Weights of a small multi-label image tagger: widths [80, 112, 176], adamw at rate 0.002.
Rows from block 3 of a small multi-label image tagger, named by matrix and row number. Each number is 200 + 20 x the weight over its row's rms, rounded and kept within 0 to 999. All counts start at 0.
After each channel's rows are labels from the 100 images, of 14848, where the channel reaches its highest value: "responds to" is what is common among them. Only what is clearly more common there than usual is listed. The data: rendered landscapes of hills, water and sky.
# conv: 3x3 conv, stride 2 (model.blocks.3.conv.weight, 112x80x3x3, each kernel summed), inputs 0-79

conv.103,189,163,205,205,180,190,178,208,206,241,206,187,217,223,172,185,165,165,229,212,219,164,173,213,203,161,160,203,229,216,222,228,210,194,181,203,211,192,228,176,190,210,187,201,193,214,211,173,229,177,227,172,170,195,199,194,199,216,212,190,177,207,206,214,214,187,178,190,189,170,201,231,206,191,232,205,194,167,197,219
responds to: water; noon

conv.77,193,175,179,197,192,179,216,188,195,202,181,170,203,167,228,173,210,180,200,193,199,219,215,168,217,198,213,222,207,211,178,192,208,195,196,154,199,174,208,209,176,207,205,179,239,225,215,228,208,203,191,172,171,157,171,173,221,170,216,197,214,202,167,205,186,206,212,162,168,187,165,183,179,205,182,211,179,201,187,173
responds to: snowy peaks

conv.54,142,192,193,225,200,174,158,204,216,199,196,212,198,234,215,207,244,182,200,195,169,198,206,171,205,179,178,149,179,205,192,199,163,175,204,163,216,177,213,205,208,161,194,211,192,198,193,223,193,208,205,176,186,192,214,188,235,225,194,188,186,180,208,166,215,219,196,192,196,188,171,194,198,208,184,195,177,183,213,221
responds to: snowy peaks; red mesas

conv.22,204,186,214,206,193,222,225,222,215,185,201,215,187,214,216,202,198,197,174,195,193,178,212,192,199,177,185,211,190,210,220,209,181,182,208,210,224,218,194,217,152,199,171,188,214,214,203,213,124,152,210,191,174,206,176,209,188,214,190,209,196,177,215,188,199,157,197,203,215,198,239,199,219,167,221,163,205,223,185,229
responds to: snowy peaks; noon

conv.57,216,224,195,199,161,155,173,201,194,197,220,209,164,194,167,200,176,232,192,186,161,227,202,189,207,227,184,207,166,214,195,173,205,217,214,208,183,150,216,190,206,222,194,219,174,191,186,194,188,184,220,174,173,206,174,192,172,220,194,194,220,187,211,185,200,185,207,217,189,173,224,162,196,182,191,215,183,166,203,187
responds to: snowy peaks

conv.94,152,180,220,231,210,221,192,216,212,211,177,188,213,182,189,184,201,202,208,168,225,179,217,202,219,199,216,205,182,181,192,234,209,235,207,206,187,174,228,203,203,217,183,192,194,191,203,202,194,157,169,156,213,215,145,202,201,174,205,167,180,147,181,204,205,211,211,214,178,185,187,197,212,222,193,208,174,189,192,197
responds to: purple alien crags; terraced slopes

conv.100,206,199,179,183,191,229,206,244,242,210,183,202,171,209,194,199,215,202,174,193,163,198,235,182,189,192,204,190,203,199,164,197,188,186,177,201,195,194,191,206,199,208,175,173,168,194,179,182,206,158,177,152,141,200,184,215,198,205,207,193,205,186,200,193,219,173,197,203,211,178,215,188,212,164,177,194,177,223,169,182
responds to: snowy peaks; sun or moon in view

conv.53,223,202,203,223,208,177,168,207,220,175,208,214,137,205,199,178,188,210,170,201,146,215,212,197,204,218,191,210,190,217,204,207,163,215,229,176,185,159,186,178,201,197,236,209,184,216,206,218,196,220,222,211,187,170,225,186,219,203,172,196,192,188,207,188,185,192,206,204,201,162,190,177,194,160,203,184,181,198,167,200
responds to: purple alien crags; sunset

conv.104,207,188,207,168,169,175,191,184,202,188,165,161,213,199,198,178,187,211,174,218,186,207,227,185,188,188,198,167,217,161,211,196,214,222,186,156,175,196,204,221,196,185,211,176,215,188,194,183,192,169,220,161,174,210,203,211,202,182,218,185,204,204,163,179,185,193,202,174,199,185,191,190,170,179,175,191,177,182,173,153
responds to: snowy peaks

conv.35,208,195,190,205,189,187,198,191,215,206,226,229,178,214,193,180,205,177,174,208,162,210,179,211,226,198,163,196,181,186,160,220,136,205,234,207,201,165,187,169,202,189,211,216,234,193,227,181,222,212,195,215,202,162,219,212,202,227,181,188,169,206,210,155,176,197,207,222,203,180,206,192,206,183,177,185,199,193,203,205
responds to: purple alien crags

conv.56,198,200,194,199,153,176,188,151,208,227,204,199,204,220,203,224,208,168,200,196,202,201,184,192,197,179,210,217,171,208,203,205,171,181,190,224,198,197,197,196,205,219,184,183,163,192,209,213,244,173,203,204,169,205,210,195,216,195,191,177,151,196,222,153,181,190,197,205,218,176,195,204,210,221,168,157,181,177,177,230
responds to: purple alien crags; snowy peaks

conv.43,183,159,215,222,204,222,152,209,217,216,212,203,187,199,202,218,206,184,222,208,204,206,190,185,209,168,216,214,221,158,173,209,189,202,209,187,191,175,195,186,178,197,181,203,187,202,212,227,147,171,208,150,207,198,197,216,199,206,191,193,197,183,193,195,171,204,191,214,203,210,215,154,196,177,185,160,151,174,209,197
responds to: purple alien crags

conv.12,187,166,204,193,168,197,214,220,189,171,223,185,175,193,183,202,200,179,198,208,201,192,231,193,237,180,196,177,182,207,162,216,185,213,208,198,168,176,179,187,195,180,209,201,197,186,197,198,174,160,200,189,210,143,165,211,197,208,196,197,213,220,196,216,188,217,203,231,160,221,211,195,229,167,175,197,176,154,204,207
responds to: snowy peaks; noon

conv.89,235,171,160,210,170,165,192,189,192,215,225,196,203,200,208,203,208,207,183,203,189,219,216,218,225,199,169,221,194,198,173,195,186,175,184,174,195,193,207,144,182,179,198,206,192,201,165,137,212,201,187,186,168,179,196,223,212,178,205,203,187,185,181,204,167,174,220,206,190,187,204,185,216,196,213,172,180,203,186,167
responds to: purple alien crags

conv.92,210,186,177,183,203,200,174,196,272,197,215,199,222,204,201,176,201,174,180,217,186,215,158,190,221,203,186,177,191,171,188,173,212,201,190,198,207,175,233,199,204,178,179,198,205,175,198,166,188,212,187,151,191,199,225,216,206,183,205,215,207,206,168,214,160,191,199,190,178,180,195,183,186,206,159,189,163,196,191,191
responds to: snowy peaks; purple alien crags

conv.0,178,181,200,200,200,210,182,222,231,210,231,204,175,190,217,203,164,194,218,204,173,199,186,194,228,218,188,174,196,165,170,206,142,172,173,193,182,215,190,191,199,182,185,191,202,189,199,208,163,180,188,175,229,189,200,193,216,183,186,230,170,201,167,212,184,204,192,203,226,188,203,168,182,182,211,174,177,152,190,192
responds to: snowy peaks

conv.30,187,197,231,199,181,204,205,187,204,187,219,193,177,203,196,187,174,179,177,195,173,199,190,195,201,223,176,211,167,194,196,187,182,191,196,202,243,161,195,212,235,209,190,205,185,193,194,212,251,206,181,177,208,203,216,195,177,224,224,160,199,163,167,157,188,212,203,222,207,215,159,225,186,177,171,194,167,198,175,191
responds to: snowy peaks; purple alien crags

conv.7,219,210,210,204,180,211,199,170,192,188,197,180,181,219,187,175,122,171,221,180,209,196,173,204,182,207,180,241,191,186,213,214,191,183,175,219,158,179,223,205,173,184,210,203,190,188,197,197,205,196,198,223,227,188,220,172,207,198,202,202,198,209,200,169,151,203,190,198,201,182,191,162,161,172,200,188,193,199,195,199
responds to: water

conv.98,183,191,179,197,204,204,161,222,242,184,207,207,199,188,197,193,178,217,180,201,212,197,215,212,216,226,191,207,213,164,154,221,159,204,186,194,204,211,239,199,193,181,180,231,183,199,196,194,182,213,198,190,202,221,202,182,206,195,208,208,218,224,206,218,184,195,224,142,208,167,200,219,199,187,202,192,133,171,189,200
responds to: snowy peaks; sunset

conv.96,201,196,223,200,164,204,155,175,199,190,214,191,187,228,227,219,204,194,169,146,205,186,211,234,179,167,199,186,174,209,195,191,183,198,161,210,232,209,204,220,222,204,194,216,184,206,169,180,190,214,215,225,239,196,219,211,199,197,230,194,191,195,171,211,204,186,178,234,181,206,214,230,202,211,184,217,174,194,237,208
responds to: water; dark volcanic rock

conv.101,207,215,210,182,178,208,165,193,215,167,226,198,177,185,197,178,186,160,200,204,211,211,150,196,219,191,189,237,199,188,184,225,170,188,192,206,194,200,185,178,164,171,213,202,216,204,205,202,199,178,202,194,231,173,204,168,194,184,191,222,180,205,204,215,130,208,215,187,212,198,184,163,197,167,207,193,187,178,190,183
responds to: snowy peaks

conv.32,226,214,205,181,185,208,198,199,189,190,190,172,145,204,193,199,235,200,215,148,191,238,187,216,248,211,208,216,170,226,161,212,226,207,219,214,213,213,219,182,213,181,205,185,192,203,201,162,166,241,201,206,175,201,188,207,199,189,214,205,195,210,212,205,178,200,201,182,174,175,183,204,181,172,208,222,193,217,192,175
responds to: snowy peaks

conv.99,190,181,196,225,156,180,198,202,172,187,200,187,190,217,187,174,191,198,181,213,182,179,213,180,202,176,165,201,195,247,179,245,204,187,169,210,235,179,211,188,203,202,180,189,221,213,200,196,173,210,194,163,161,202,226,209,163,194,157,193,193,188,205,187,191,181,218,204,168,237,225,195,200,179,200,219,182,216,198,194
responds to: water; desert dunes

conv.19,219,225,214,172,196,189,186,200,217,176,232,216,225,183,136,202,121,196,193,196,201,214,211,195,198,186,201,173,170,214,187,183,189,203,229,199,189,219,208,191,195,217,196,216,222,169,172,166,222,196,193,188,177,187,195,220,192,217,188,221,210,170,207,197,188,188,199,212,197,176,208,173,200,171,190,225,216,194,200,217
responds to: snowy peaks; noon

conv.58,188,175,209,227,175,212,204,156,175,225,186,199,215,226,186,175,197,167,177,214,181,208,202,181,220,163,206,190,201,207,172,211,203,195,183,170,182,166,211,198,189,208,177,193,205,211,160,157,192,168,204,215,213,195,215,218,187,197,205,168,231,200,166,167,187,215,203,208,181,200,236,202,212,182,187,206,213,162,198,172
responds to: snowy peaks

conv.14,216,201,189,228,197,151,186,207,231,190,202,180,159,198,210,218,204,208,180,182,186,190,202,212,190,198,203,217,193,212,180,210,183,201,196,184,204,160,222,193,181,209,204,208,222,204,167,201,122,171,217,186,199,167,181,189,209,172,189,206,197,204,197,216,208,177,214,186,176,181,175,162,208,176,216,208,175,192,169,175
responds to: snowy peaks; sun or moon in view

conv.41,211,211,202,196,141,196,187,199,184,182,185,158,179,192,212,226,206,202,217,176,160,201,204,177,207,215,187,223,193,233,204,185,223,206,191,183,184,175,182,204,210,196,147,175,192,197,206,201,184,161,202,192,255,213,179,184,213,198,209,184,199,232,215,172,168,189,181,196,202,187,200,179,168,176,222,209,179,206,198,193
responds to: snowy peaks; noon

conv.108,180,216,180,199,197,219,178,236,309,192,206,204,203,188,193,202,176,199,198,220,225,190,188,203,210,223,218,212,211,177,203,183,158,199,186,186,218,198,217,191,194,219,202,200,172,218,195,181,186,189,227,189,192,202,240,179,200,204,217,189,192,188,186,213,203,189,197,236,207,228,201,222,194,192,175,207,188,202,200,202
responds to: snowy peaks

conv.97,186,200,198,150,202,189,183,201,206,179,175,195,238,176,179,206,218,213,198,205,192,180,174,194,224,194,181,205,200,193,166,204,205,197,184,191,183,219,216,231,239,183,192,220,161,168,201,212,202,170,160,198,215,234,176,194,197,197,179,196,218,162,178,177,163,182,220,199,207,208,202,164,222,186,183,203,215,162,203,208
responds to: purple alien crags